{
  "model": "image classifier",
  "targets": ["branching"],
  "mlp_ratio": 2,
  "conv_stem": false,
  "lr": 0.00099,
  "beta2": 0.98,
  "eps": 1e-08,
  "weight_decay": 0.2
}
Rows from block 4, named by matrix and row number. Rows with one number belong to one neuron. Each number is 128 + 32 x the weight over its row's rms, rounded and kept within 0 to 255. All counts start at 0. Numbers have three digits each. After the name is the row's rms in percent of the matrix's.
# u: gMLP up (value half) (model.blocks.4.mixer.u.weight, 256x256), inputs 64-127
# v: gMLP up (gate half) (model.blocks.4.mixer.v.weight, 256x256), inputs 64-127
# out: gMLP down (model.blocks.4.mixer.out.weight, 256x256, transposed), outputs 64-127
u.186 099:137147139040166128068077183128169145128128128128128128128128128169128139138128128151098128128071128128128113128128170153101062155128128128184128077075128203110128013128128184124128128162108128
v.186 092:130127087128128128152128128128128128128229128128146128149128128081128128128129128163178128128128082128128128233215120121141128181128130128128125142128128128128128057101144128128128109128128128
out.186 079:128144128149067168128128197128069128128115128128128128168128128173128128128128128128128128128129128135128128122128147128128128152094145197027182140089128122184128128128128128128128128188128044
u.187 091:128128128128129128128128066115128134167170128155145109161128128128128128128128128150096128128149126128128210136128071146015088116136128149101163128128128128127128128128128178206128179128083128
v.187 112:122128147043113102128144101128105128128128128075131128128170045023128102128128144106128128142063163136128187137146128128128040087132128052212128207069089117128090110128128128128128128128128128
out.187 098:103098128128128128098181042128136175128063128118128063128128140128128128125128155128112128128208128128118180128103227095128171128128128128157128128128128128128128155128128119145206128128128128
u.188 092:099177128128226187152128155128115128128128161119085128228128123146073128128105078128174128128128128069179128128128136128128093073103128128121128128153211148145123128128079128047128128022067128
v.188 100:128128062194192128128156128128128128163096128114128128128096128128128141183128013101194128128128128128130156128128128108128128128128128077128128128060128075089101128128128128119159128128114141
out.188 088:128128109120128128153128128128026110128128180115149123139128098099128128128081128128128173209128128121188128128128128128128156128186128128118165128128128128128108128128128131157194128128128146
u.189 108:128127128153128072128082107090128105053088197128143079128109128071114128128168127173143128171128128097079128135128111128134128128128128128128128043159128128172107128153128095128181128150128128
v.189 111:128192087146128060074151128125128110102144169155079128128158100128167068078128128086223167128128055107128135128128128128128128128128072128131128128158128042144128128128128077128115128106105171
out.189 115:128183037223128109160166128128128109156128093128202127092170211128079092181185088128128128132128032128077128110128128155128152128128128128128128157142128128186128128128099099072208128124177128
u.190 095:182128128128114049128117195185112128128128188128128128128076128128168128128070189128128128147139128047144113167134128170048128108101193128093169103128128199179093128159128128090128088061150069
v.190 094:177128128128169027128128128163128101128128087131223128135128128105169099228128128157112193187128128208128128128128037128044066128128128138089128188128128104128128071099145152097158090075165158
out.190 087:128128240095166130114106128151196128128128136101054157136128094128180104133128113128172134115099128128128128128145128128128110128101128078128128088040128143125176112059128149128128173128128128
u.191 094:078128128128128105128128072038128167049102171163128145128057128128128128128065128128108100128128054120113122190128176128057115158086151107128080094128121128128128128128207128128128128128148176
v.191 107:128128063202128121128217128128142161074128128174179128128128128128099020122128111108165167097128114128064092128128128128128075178128128128129127126110111128128097133128128128128193128128146128
out.191 095:128080165139128128128128075148125062090090128128128128138061098128128096128128073128198128094128128128102134134128128170128097128166128064128128138155128128128128122168128128108128102180128128
u.192 090:128138128128128065128102128128128128128216092082128114171143128128067128128128128139166128128128110128141128162080104125143128078128185128128128174128130128096128116128128128102128127113090103
v.192 090:128128128128064106055128128145092128128145128128128128104126166119135128151087128142136128128128128128128074110162128128101178048128136144128217128137172114128128128074128198069032128163128037
out.192 100:128128128115114128128089173207115094168152128128128148128128128128125128128128155128153057128128105114183175128128128128122128128128128128013128128093150123156062113128153128128104160136128128
u.193 103:064230128186128181128128160128128128118128128099128138128128128128128128128111128128178128088149128128128128128165128175128151128140128116132128211128098106149128128128113128128171108209128128
v.193 087:128109128128128134128128128130183171188077128110128128108128107075128128128189128213128048128128219128173202111128128129170045128128172128131147185159122097128177119128157191128120130126049212
out.193 091:078081128165128128128184128128119128092128099089128098128170138128171128126128112128057128128128103147128128092108173215128128128171209088128128024029168128128128140128128128128128140124128045
u.194 093:166146128130130128197054128171128128139128128135128121090128128128128209128128128107128128128128054146250128128128128128059100093128128196129128128164142144185128169128157128098084172128184128
v.194 098:128144128131128128126216197121150070128128128128166191128128128128128128128128155182110165128128136137128128255174112218151119128117126146181065128128128116128128128128128140173128085128221118
out.194 096:104155128164095086128064128128128100128073113128145128111037171163128086121128121130137125128160128128128128140128082077128128128128128128128097107128128128152128128180104128216128128128128128
u.195 091:128167128016066207128106128128089128179159158127153129128128128128098128154128171128128153196155178128157128128073109127140128140102125159128101128026152123128128117038128128140167148128128128
v.195 098:172128128128128096133128127128096128122128128128128128075145121098203128052128128223128097186128175075131087128102128128106141128128128081125106100128176128128128128128128128109128128128128068
out.195 088:115173128079128128128128060128128211068128128176128127128128128128128166128152128128163128128170128139128173151114128133184101004128128155128125128158128128194120102128128128080128128128120159
u.196 088:128128128179119128128145119077128123128144128155128169128126073128059067128144128160154088128128200121128128124128098098128128014128090128107128128149128128128142232128149128225128131129128128
v.196 098:128069128128128100100128128128128128128198159128128128128128128128128174047184128128161128147129128051128128118128128203050129128128100064090128128128128128128128128128164056180173128217128128
out.196 093:128128136128086128128112128128133116128128128118175128128128128128011128150128065128128128128119135128128128128108157168128128128128075151156128096223128066139247128090019207128150116128128128
u.197 082:128153164128128137128151128128159128128153128142151128142128128053180212128123128128128108128128128128140128128139218128141052128128128128091128128129202128166128128128128140045196128054128128
v.197 093:162153054141061128118128128181128128128054128128128101074162152099106143128161128128128128128067131193128128128128154128128128170096128128193130109255095128128131128128128121186039128128128122
out.197 084:125128119128093158128160071128128121131128124128128128148178147128128128128088128128128128128159128116109126051128157193128128128128118128100121109128128128127128176128122128128111237121110144
u.198 101:108128128119095128163037106103128128198128128186128136112154128086174131114115082135128128128128000150126141128107128167128128038128117172158115128137082128128167103128166128128128123128036157
v.198 101:069120189128128161128128147128073128094171128128046128128177128128157128047128164106115128114128128128128128123046070128111128146115128128156116070077220128150184046207128128128128128128128128
out.198 088:251128128128128146128122128102148128128128114145128128128128098128128128128128128128138128187093128078128128074128128128128128128128128128128128119132083128226180128128128128128180128098128128
u.199 090:146137139183099128128183174143034128124128124128128128181228135055128128128180130072062128128128128128128130128199128173095127197128039128149138128128128128169128128128128128128128128128235128
v.199 095:128128128128128186079128165128111124211129128144162128128076128128128128128100128140128072197128128128128085191128128128175080128128155128128128128128072128128128128128085105148128128171214110
out.199 099:128128172128142084185092128128103093128128128131128128128128128128121128181128128128118128139115128150151081217128123153079128128208128082128128111042128128131087128128071128128255128128097128
u.200 098:128128128127208092183116131065069128128178064128122128128203129137076128075120128060142124128133205128123128128128194128128128182110162128143149149076104092052106128158089128106128128128183106
v.200 117:117128128168136128128132098118128128082128128128104099128130128150160128128160160192128206070128128128128074128128015128150118128128128128128133072227178128137187122128128125128158163151128161
out.200 113:110168128110186128128100128069208183128049128092187045107123128128128186111128128128128128128081128128128122131128143113128061089128128124128080149082103128128128136128070128128128128089136128
u.201 110:194118050128128128128128128196113188104152128128128084178109128128133148076128128128127154128092125128128128128128128099154029128064128173128111174128128138134217124129128114104071177128128128
v.201 105:051128142128128128152143128128128185105161128096128128128128128180172158087126128128128142128128128128128063128180157128055128128135184141128128112129128189128114128128181165128128146162108128
out.201 113:161128108128128168178128128180192099128080098083158128203128156128128186128174147087061152128128111186170128128128128128096106194151085128128128128094040128129128128128118128136063122128197144
u.202 105:153128067128128128176124134168128128128223128128161128128128066128128178120065048128128128128128128152128169176128063130128082128141159128128128203064128128128128128128206193128121087079106128
v.202 099:128128128029212128192102128128128157128091128162128129155128114095164128128107158116128154195193194128081135115168128128081124132128128128128128094128119128152128186128128128239128128128128077
out.202 104:128128128128162128089164128094057100090128129132209128128065158103080128232096128146135133046216128128154107096185128145128128128128124128153128128169128086128128128128128128111128163070128128
u.203 080:058124158055103128128081128128128102128169103102163128128128174128109128166128169215128128128081168123128238128128122128128128093150163081154117086128128128128128148128128128136122128190128128
v.203 100:128169092128128103070128220210079128186061128153128128128128128128085128202141128047112128128128128128128128189128128108128128070056128128128128128128128128128128128128188128097128128107128153
out.203 092:128041117128128128128128129054128128128147068128128099128057000128103128128128128127128106104132018145128149144128128128133081128128124128128128123159072070084128084128114119203198171125128128
u.204 116:128128058128128128162128128154109128090128128196183128074208128163128128098176108128192123128128128128160091181128078128124156142153128110128137092098128128146181198128185107173213102128168128
v.204 109:128102128126128128128128128128140128104128149120128199128104128101030129038128073054104085128115134128128066085105212088128128128128075128152122156128128129155128128189130167128165118107128064
out.204 118:122140111128128128128128128128145128078105128192118128057192098126212128128172090161128113128128055110128101143128128088128128130153128146086118120128180212104128163128128104183156128105165128
u.205 095:128128134116089128138128104128044105128088088128128062136154146112092128128128085128128128151128128128202202083141128179070128128146128053128128169128128128108142128128128128127128128128128128
v.205 089:164195146128128097101128157128066128128128105109128091184128128128128128128137147128171146206163032099162131128128146128128085128128128031128128128169232064115128128128164128114124128076128136
out.205 100:128082128137128123128139062128109128206252128126113128128128128128185128112128128107103063128078128128162218197128128128128110128128119128128128154093128169160128128047081128142128128060128128
u.206 103:128209128255132090128186110128134128086128183128128128128128128078137122128140128225078122128083128128128143141101128128128073109128128128128128128196128142112161128114140128055213064128107156
v.206 101:128158087158096094052088128119128101128113170044082112128128128149128128088075063060181128131128048128128128028128181128133128078128128128128128128128128090077128126128110165134128128087128198
out.206 107:119159128128128088128199055159135097100168128128128128063098106091111128147161128128128085128128131184113138062128076128179151128128075128128128128128128128128128128128206128128197128182212128
u.207 094:072106172164128182184128170128099128128099128128128128128128128087163164125122128109133094128182128108128139128128052128116128128128091128134128105128128109128128117128128128128074128108136128
v.207 100:111128128128128013027128128109103170128134128128146128128112128074077180077128183128128175177028128081128128128128128046136128128128069128180149177128128128153049023213128106128113000082128106
out.207 099:128128128100128213128128128119163128161128128128128128051147128128128128150148128128128100104128134128128128128128066145128106128150128130128128064128128159173081128127124115128128128152199128
u.208 097:128170128108128128178128128032070128062164128128116128128025122128128128128128128128128128228097128096149149128128114128160128149128128064128128128064129219128185128028185128134132128128128128
v.208 108:120128105162044128128139188118098128148197154128130158153199128128075184042128128145201128183179161097128128128128023128073128128033128082130128128128179118128139120128128128128138164128125128
out.208 108:128075146128162130128093128152054128128114131129128155128171128135114181128128128140128128128162150170128128167128128069213128097128128128118128128106111126128128128120128128108028128128214170
u.209 096:200179128098054135128128138128128128128128128128068128128231128128123128128087110137128080128128156128060195132128128186071070128128111128140063141102128128165128151128204125139100128045128128
v.209 095:105083128161128128137128128082089159154126128117090128128128128128128129132118128128170128128115223128199128128128128178137078128128061202133128128128128075158175128128134031128042189123128128
out.209 094:138128128097165091181128128128128128104128186128146124195128147128115113128128148128129112128128149176128128128145085128128128093128128122175154038128128123114128046128128166171115128128128123
u.210 087:120128128128107173128128247180122167104156171125128128128169144128128128128082128128160128156128162102162128128128128101107123128128173128042145128128128128143141084128128108078128128255128128
v.210 089:128150107128153128063080158128222128128128128210128074133128197128064087070164195128085128119128128128128128128128128224128116055124128109128128128128128128128128167156128128128070128204128128
out.210 093:220122128067128155194167246128128135128142119128194164128133128121128144128133128128128159128111104128128128076042150128128128167155128074254063128108144128128136104128166166128106128141128128
u.211 105:125128055120148162128128114105103046187184128186133092128219128101128128128138180128075115128150072128128212125168128128128029128128128149128128092103128124144128098128128136128128128143128128
v.211 094:128128090128128128128135205037128129181112128115128135120128153128128143117128128128128146128128128128128140128086128104151128153080128188173130129171128128162128128128128216128128128128128128
out.211 096:086128128080128128094128172128128162128044128155128128063170128128128128128141089128178128128128120177128128150062071128128128128128161128128125128095128128163083117137128092128115111128128016
u.212 086:128128128143128183085107137128128142128089128135109128132248170139128128128128084128111160157128128179097128208128128128155128044128128157128128128103120093087156133172128128204254128161034121
v.212 096:128170134128183128128129128143128128071185148128128128128169140128205128151128131165255128154187133128128113157128098181128115128107106128052128140131128128128103128128128128115128128128128128
out.212 099:128130094075128195157128128143165055177201128128128128128127129128128170161072127044128128156128128128128115165154128142128128172128140186111128128080106171128234128128113128128152128109128060
u.213 106:128181128116128128128121128112165128133158128128128128171182198064128142166128105168128128151128128128049139128009151128128128128177128218128128173113128128128079153095062128111128132088128150
v.213 118:090128128128128061128128128059128128128128129128128125134121128101049102124128112058128079131108089128128128128128128169143128128128128193218078044201063191111128128128128157128107128096170112
out.213 100:128080128102128128190151156128128084128186092128106128104128128102128128128073105128098200128209128128183174128077128125141138126128128193128127158015024117128235128128163128128112187190128128
u.214 092:128119150141102046128128128160128094174059128128128128128128128083151128128155128122096128128154128127128178143146128083128128128134128128108128128128128189174128132050140128128148128170128128
v.214 097:128128131173128157128128112103203067128128154128153128143146128133145128192093128136128113076128128075098128073128128128086128118128141128128128087130172076128128167128128128128105128128128128
out.214 092:093155119128178146128128128128128128155128128128128094182128236179128160128128031128128128128182128128128128128118112231128128128045128087098128128154137076130093150128128180095144119128109128
u.215 090:077128128128222128122128128167146128176128107049128128128128128128128128128128128130171128128148128061128128111075128083128073074128101113170128128146128131164123199128128128215167128128128128
v.215 088:128128101148159128128123128132128128128128128128133128162042109205128102126109128128136128000129128128128128128128132075128128128128169191128085128128128128128128128129174128128128128100128128
out.215 090:128128161128147128128113128182128069144128128134128081128128128080128080128128128128128128128075128057128036128128128128128128128128094175134168147085066159128137212095086128128082128128128128
u.216 089:153052061091097195128084128128140146128128174100128128039128128128081128128113128198135128128139199128128174108079128128146228115128132128128128128128128128206128128128128119128191128128090150
v.216 109:128128159076085128128240086123128088170169102080111110128128128108095116128128115128128128128045156128095128128156101111068128128128128058090128128128128128128128216128128094130128128128096154
out.216 092:128166131137150043128089190170128128128128128128128175128091170128140128128128128200128128128128000155143128129128128107128128128128096128112128126169128128128128128210180072105128128128071051
u.217 104:128168124147093128128172128128170126128198113131140122128128081128157147128047128128128128128118120128193128117128092128128051157071128153128128145128128096126128128144128196200128213128128128
v.217 101:104128108173128128149128113122128128110131128126186128128128213126146128128176146067128128145111128128128080128128104128158094214067128128176111128046128177128100128112109133128233102128128128
out.217 107:113128212095164115184160166131128108107100128080128178106110101166128128128106116128138107128128128079131128158128102128128044128159158128184095175070062128114128128128128128128128128128112128
u.218 102:128128113053128187126123128091163151128099072121140044104128152128128128208152066144128128203128128128127185213128128050128122128173128068086128128128128128128145111128128128142128128123097138
v.218 101:125079128073128128203128128084128120128128128133128110158125128138125131128134143079128142185192116095128061158128128143128128032128128091196128025147128133145128128181128128153128161096128128
out.218 099:128128128147128128128198128128128180185128178128128128128048138128128128128128128132128128128188128128128186128146095128143125128128135128128128128128128160157128128143128128128176111075142079
u.219 093:055116128187128128128129179155112128128128151181098128114161128128128188074128128167154128127128173096128128128147128128128128128128118069070065054128128128160146067089128119128128038134064150
v.219 095:117128128071128191128128236128128115128128128128128147103070040179128166109128143128164128128189088122042128172128128128128115174174128128016124128109117128128128145128179128095138161128110153
out.219 097:151101139128128128128106128137109128128128128124120128123128128169037058128128128096128099128128112128128076128128128128128128128242107128048134128128128128169128207128128158128128084159128047
u.220 104:128128128128128128128180068128083038128128128059191133128128128142030090090128128197159128112135128128170128096124128128128128128128108128077128142057093128128128078113128128110128128155128111
v.220 105:186128147128127128128097128128128128150128128128128093128128128170128128128170181128128128203128128128128138128128127136128142128097131128167128128128063050128128128154128145019199082128118128
out.220 094:128128128128128142127128128149128128207128145128128093128128128128131128114120125106116224128128128128155128085113128093128128069128035123128128128176050116128077128167128128128255149190128176
u.221 099:128200225128128182128128128128088128128128155222093054073132139128089174128160128143128128128111112128128096181128128128128128146128109128128128128087128176128186128030121128169128128128128128
v.221 098:128128128114128128159128128212116126094128166128099163077128175164128128247128128128181130128128117080159108122128099128128126092114128128128128120082128128255131198090210128128128128128128128
out.221 109:172155145128128128128128128125128130128170128128074216189128128128128128079128128165112091165128210087128071079128128128138128128090128181128128128125103052128128128204128064087128196112128128
u.222 083:123128128128128145087085128128068128128128210128101128105128128094050128128128128128131115128128128170081128120134028128114039128128162128128128128128128169128140128100128128093128128128156128
v.222 103:128128128079128085090128128076128136128128128128210163112202128128128117149128173208088128128105143058128128094101128126128128128128159090199181128128202113118128128128154190128128128161128128
out.222 094:012157158092128073121128128128093128097112128144122128135131161128128196128071128128128068128128128133128164128054128050112165122136128151123128128159128167128128128117190118128128155137109131
u.223 115:128128074128128128114128198104059128128128059128128128128096142128128128102128080184136128128104141041128157050155109087124016068128106168128155128136082128156087128128079217128101183182063128
v.223 089:128058128128128128098134143109128128138151128092128126128128109128128104128206128218128128128128128128179135152040113128128128128177128128157135108128128038128128128086168128204163177128128060
out.223 108:128128128128132128128128128161128128128009002010128095160124128128112118128190141148128131128076128128143098128183128119153128216186128128127128077140128128123128128128128128123128109128128128
u.224 099:128132128169068115164128086128215176128128128106128128174087163128128093103133128128128122070128128146225107128102128128050128161118168128128128149128128211128128142165088128128128128087152109
v.224 106:110056128133193100155060128128128128128119128128137218128158128161160087128178073053128175113060128128047126128128140128128144127104145148082176224092169128150185128085157116152128128128169128
out.224 096:055083128128210128127132089128148065124111121128211128128096078142094128191125128128128143187108166167090159133128131128098078146190149128128097125099087192132106079111128220128128128128190128
u.225 101:100134134087128071128128128128128160128136128173057140128128128147180233128128128128128128119181130064128128128128078128190128128128128128073128128095140128089151128128082128159156162118128075
v.225 100:035128102128152128087117106079132128128128205155128186128064055128128128128105064172216092101192185128050128128128084128128157059215128128073128098128128128128128128156128128128179131128128130
out.225 102:128128128128009073128085128128128190155072128128182128128128115128128133128156128128128161110128128128128132097110149222128128128144128128128108128128128235128128128171036128140128180102134128
u.226 098:128091214128128160180153128128128046128114128108154128128128128112128179132128075129128124116128128091128128128129128128128128128128135062128060128128176128105128128128128128128128138156085073
v.226 099:152128152086128128128164156197129128128128106128108128128154123170128141128153128128128157128170128128084128081128128150085137128128102121128187063205128128106092128128104128161128103128128159
out.226 103:128128128173186105128099157128094123117098156128154128128121129141128128128128128109128205128089128124127128090040128128128053151077239128128124128172113160058166128128098095102128128128128145
u.227 105:128136144095087128128128128058128089128128128172128140181145128128128158128074128130128151164188181147128134218178128128128128128128128052124128122047169058128168128128139175128098128128128128
v.227 083:128119128128141128128163153128128123128128128051080128114152127128128090100128128128128049128128143128182128128078128070128128128182038128192146150135128138128128174122123208058092088093223128
out.227 081:128115073128097128156140128181128128128128128165128128128196128126120128181155128155128128128128144128128128128188125255128128123128128128128164128128128128195117128148128128128128128134094128
u.228 103:128086128128128128061128110146103126066134180174072128128068096173128128172098170201142101103136128121128128136130161084128128128162042128095128125128128128128128128128098128194085128128128128
v.228 091:141119128128057140164128094053163128091128099128131107123096188128152199171193128178076128128128088154162128061181118128167128174093187197170082123128110138128183074128103140182101128111128128
out.228 114:074133128128119085128123172096128146142139128128126143128128128128128192128128146165128137152132128104150128165128128128128098105064128100090128205037187128128185128159106180156128083075128093
u.229 094:128174139128128128153128070134197163111128128128107128076064054124128093128128128128128128128128128128128200136128128167131128128128090127206128205128115128162128109128128128128128123155128166
v.229 107:166128106128191128129188126128161128128128196128122192128148128151117095206128185167074128118128140161124109128128128128128160114148106132128128224149036128128067128117096161128128128035123174
out.229 101:128195128128158128134128133184128038124128128128128067115128011128128128190128128128107181128128080128130128128128041128128058160128100128128096128128125100128149128053150135128128128128109128
u.230 089:161128128128071090128128128255128213149128128128128117128201128119050096176138128128128185128128128128128153128158135128128152128128128128124165056128128128186081128128128128128127128128095128
v.230 089:212128110142128129128107140128128062128128164128128031128128128128128097128089128105128064128128133127128128105128128128128128128128128128116168128128128171128244077128128128128102062103128128
out.230 092:165114180128128103130128149128128128128138128128219201128128128071106128088128171212128106116005128121207183128128029128066128095104125048128128128118139128120132144125155128128128128115128068
u.231 099:054128128084128128128128065117237132192128128092081163171136128128128162128083089091120128098122128128128128099128128169160105182115128118128155128167128118139128165128062113224128128078107102
v.231 101:105159177074118108128128128128128166128183042157083128077056128128128128113098128173128128128128110062107207166128128128194187128175067000128239068128124070128128128128128128128128154182128128
out.231 107:142204117128128153067128205128128128109203128128128155128128141128128180128128128229043173128159148062165157128133128164128093148128125128128128128152128143128128128128148128126128213122128128
u.232 104:128197128072128128128254202140084128113133128128128128056128128128128128128119101137105144122150220168128130210138125128147128141128255150128128018121128128128128128068128128128122126167128128
v.232 093:192128037128128134128145146162220128128150083128107134128128128128128132147025128061205134128128091167122192130128135126128151128123230169128142128177128105128099190128178128144185145128128128
out.232 082:128142114162128128128128128128203128079128150128128128128128128128128128128161128131173128128128128128128128128128128128135128204128046079201128128128154128128049128192128128111194092072135128
u.233 102:207122128128128110128169165128181096158128156070128165128128128128097128128168128169091096164089128128128128078095154091077179105214128128094159128128128128128039137128128081128105061044128128
v.233 119:133190128128110128109141128128128128128128128128128111128128128128117101128042079060154128110149077092085128128128128128128141106138128084128128138128128128128128087128101128128128163128110110
out.233 101:128128128135080128118128128128179128180128106128076154176128128128128128153128128128128128149128128128128196176178128089128128182128128103092128066128128128128128128128128128128128123160128128
u.234 090:183128128128128196126210181128138067128189187129128231128202128128128120128122128089128128128128128076132132112015128173128123128154090114128110128128070128128103128030131128128128082128087128
v.234 108:128128131128128238128214128185128103128154128084128088015128128128098128128207128158128128147128128128128128128128128109128090128128185128128153128084143128043128128174114146129128128171098182
out.234 095:142166128128162111128069111071211128128116112128198128096137128114128128128155128128163128133123128128091134128166128128099128154128165186128128128128128137169127128128128089185225128152103128
u.235 114:155128077167076128128106128134128136128128163049130142151128128128094197170128142139128206123070128128160154128128128128059071128128128124145099189110117128176128119128128126112128111128128144
v.235 105:095128108143177128143109128203128128067126180128102128088110128106128120128157128128128128128128128100148128128128157128034128053090117145131047128128128148128066099103156166114128128152128128
out.235 113:178128128128050125089121185179184128128081080128042163112128128194128088154195128128128128128114201134128128128146128128128164178153095128119128124128128138128126128174113128128128157128112102
u.236 095:126128133071128128128128128174128091128128122128128147104128170128154125172128128128128136128128071087128128128128128128128005160112128128129128128128116111128128146047175075087128123128127134
v.236 094:128116088078034128128128128151114128176128128152128128128088128128047128050128128128128050128181127215150180128128128128128131128128128128128143189128128128086128072216185128128161128102116211
out.236 085:128128126128128075128188135111128128182128128128150137128128150171128098128096114152098128077121129124128128128128085107216128087128071254149128128207165103137128128101128128128128128111128142
u.237 095:154163073128178128089128128125094128137128070134128075128071155106060128128132144167148142191151128128217150128128128192128120128128128128131163124128123128128255128096128128128128127128146128
v.237 106:093128128128128128224128139128128128128068161128084128092061128148147078127128161128128227128226112128129128128255122128132160168128199105128128128128128153044171074100128192128128128124141128
out.237 101:112128167148191128128128137163132106128128128113198128129128128225128128128170101128118128128169128109129088118128128128128109128128128127128100079085117115153128128070086117145111128177154194
u.238 108:085128084060128167091128128128126128159128162128128131045128128111093128128128160029135128128128128128128156128128128128103137144185066128072128128128128102128097128128090128119129128109128096
v.238 107:128164128128098128128103193128092128142077128128174128176174128055128201193149128128128068174128128128128026128111128073128167128092208128035128128128128128141128128119131128099128128143159128
out.238 094:057155128128118089128180128118128158066145128127110150128128128128178146128128111128114128128148217081060163128073142128128128128128092128167110128128191128136128128063099128168095165067219079
u.239 107:128100102121127128128128128184138115128117128081112128128132172092128128064170098128121128128073128110128142099111128128120083099127146075128158065120157128128100128128129158128173094151090170
v.239 096:128107227128184207128128128128128128128128155075084040149128128128128128128128077123182180128136197131139153128128128151054075089128120128158128083128128164204128140128128171147141128084132128
out.239 093:128157098043099128128174157128128161128128128165166128128128128177128128193206051128128128128128128128082128131128148128078134158133144128128100155080143102128187161176128180128087128128128128
u.240 093:128128128128147128179128123128155128123128128109128128128128128128128146128128112084128128100128179171128128078150077108136125138167128128128119128050128123151128222146128123127128128106159128
v.240 109:128128128128126128128128128128125174128095203128128191128109128128128132098170128138128120067128145096128128119134128095135128128192093128127128128180163128056128125128128153039128055128128158
out.240 104:199124128128093196170139128132128119084083103145145186127128230082128128134104134094128127128073121128115068101128128128127144128128104128128085128128128159128128142130162128205128128114128100
u.241 113:050128054167104128128128128091128128128128187128128124128109120128097128128128128134182128128128220134160128220128159174128148128128152128167128128128128128128128156095128128128128128045131097
v.241 106:128128053168112128128165220056128189128058128128143128128037128128128114128128172176128165075182226149179128128128128128128128128121128128128107128099128136128128128128128133123128106072128128
out.241 107:194128112128153244128128128170128063075128112128128132128128122200128128175138128163128128128175174128128111157128108128119128143128108100190128128128128128128128045036165128128128128128128128
u.242 085:128098128128069128085122128162128076202083128072128128128173128128094128108165182128076128128128172128105037128128127128085100128238128128128065128128136088128186128179128128226087065115128128
v.242 103:201139128128183171128128205199128128163128128147128094128133128137128128128128128166129128128128128085128128114089128175128128171149128097151128128128140105128128128117196197044056128128128094
out.242 087:128176128161128128053072128121128128088211143110128128128082128128128128128128131128128038128128123110128128069214128142142124122128128128167087147072093141128128101118095126154128128058066113
u.243 093:128128128128084156140106128128128057128128128133128161110128165228128128128128134121128128183108188128132071118109122128128170115082128128054128105128137105206151156128128128128151101114144128
v.243 104:125123178115096139184128128061128075106096128150128128185081128128128097189105145128128156128090192128128094128129100153128128132128128128128128121119128068128128128128171128136113175136178063
out.243 091:207128128128128128183076124128131128104128047128133128071186128132128082128128069130100180128128128128072147060128128169128084097172128128128082169128128226110123128128128050172108215111128128
u.244 106:128128083191127176094128083128143128165128166128069158090128128097128128119125128128108128208128128141052107128112128112128148006206143150128157128155088128128014093160128128128128128128169136
v.244 107:106010128128128215062128183146128182128128095117128133136128128128145101121107128128135149128128128136057128128152128082053148128128078128128128103128168128128130120128128128163036147128170128
out.244 100:121128128171087128167128065135128213128128165148107128128128128128140103128134128128128098128128128128163123128128150149077165085125128114057127128128128128087128133155128128128128072128142128
u.245 096:095128128128128128134141142152119128128187128119128128216100088096039162128128128100123128090126128125183188128128132128128115128128128092128128128128128128128179128128128173027128173141128128
v.245 089:128076128128128128082079128128141128255128170128128100141128173150128128128089128186128128114069128128197128128157137128128128128128128118116110128128128134128208128123143154128128128128028153
out.245 086:128049128081128157128128114128128128156115098128121128128128128128120128128147093128128128128128198128177054195128128045128120094128094128139128128128121163128128128128128128139141087149114128
u.246 091:091158128128151102128128079075132191171128128128099128163078128174148055118128138128128100068095128128128039128128128121107128171128128103220128135184128129144089128201072128128128123119117128
v.246 093:128128128091134109128128128128128128128142136157078128178122128128171144128098128115152171128147081035128173128128159128128160128126090082101203177128128049097128128157153128146128128092124128
out.246 094:175219086166089128128128128142111115128160128128180128128201172100128170128128141189090128195109128128175128128212108044111149190128038128087086111114128166140095128082128080103128128109142128
u.247 102:208189163128059128139073199109118128128128128112128128128128128114128128128126200128132096128128092128192128119128128134128128103083128128154143068128068130128128043128179208101128128098172128
v.247 098:109128115107128058092078162128128128128128128128165128128089128178111128128121128128128128239147128143128097128128032128003153128128134128128152181128128070128128179135141207128128128157077151
out.247 095:128128113093128138128084128066098068128176065117128185128069103101112164128128127128128128128124128128128128128128128255128128186128209128128144117128129149043128150046128128154128128117192128
u.248 121:146128128119128198111126235128146128166128139145157041128224173128082128128161078156142167165200154020128064176128104128128113084128128128128128141128072098128140128156128137116128156160128128
v.248 097:128119132080172128128128094087128128084128128209128053128128128128194128179128128121128128198145168155124128101128099059128085128152138128076126128121080084138128128128128128128128104195210126
out.248 118:128119128132128128128134128255186128128105128128181128128076143100083034095128128046128128128128128128128089133128128083118128236128128132128128128077128128162104128121105128128095128128136128
u.249 098:128114128233162104128120128122128165074176141128034128064054128144129128108099072128128128148078128197080196128183118128089129128120128128019128078077128128198128170173151128171194128128128128
v.249 103:128128159091186145072128153128140128137095208094221089128128128128093169066128128128148130182132128162128128142111105122117076128099128128172164116128138128090128128128128200010128164128128128
out.249 104:128116128128098140128152128079144133128128128069113128128128128107059128128128128174123128106170061079132113131010128242128136107128113214128128167066135139128128089112142108128128128128128128
u.250 104:117161128128093127079107128071163128168128128172128128128140128171102128071119128128128186099128128128165185111172128128128118088128178196128073163119128149234059128128159128128128128128128128
v.250 096:128052128123134163128108128128128172134128162128128121139041126128128121128082128111112067128128128159128128125128128115128128073128128128073101128120188180128095128128128128102128173128097122
out.250 102:128128196128128072107128171137048196049140128143128128128104106128128168107149128131109025186160182176121137123130084188128128128128157128128128107165128128128076128128127052171192128111128145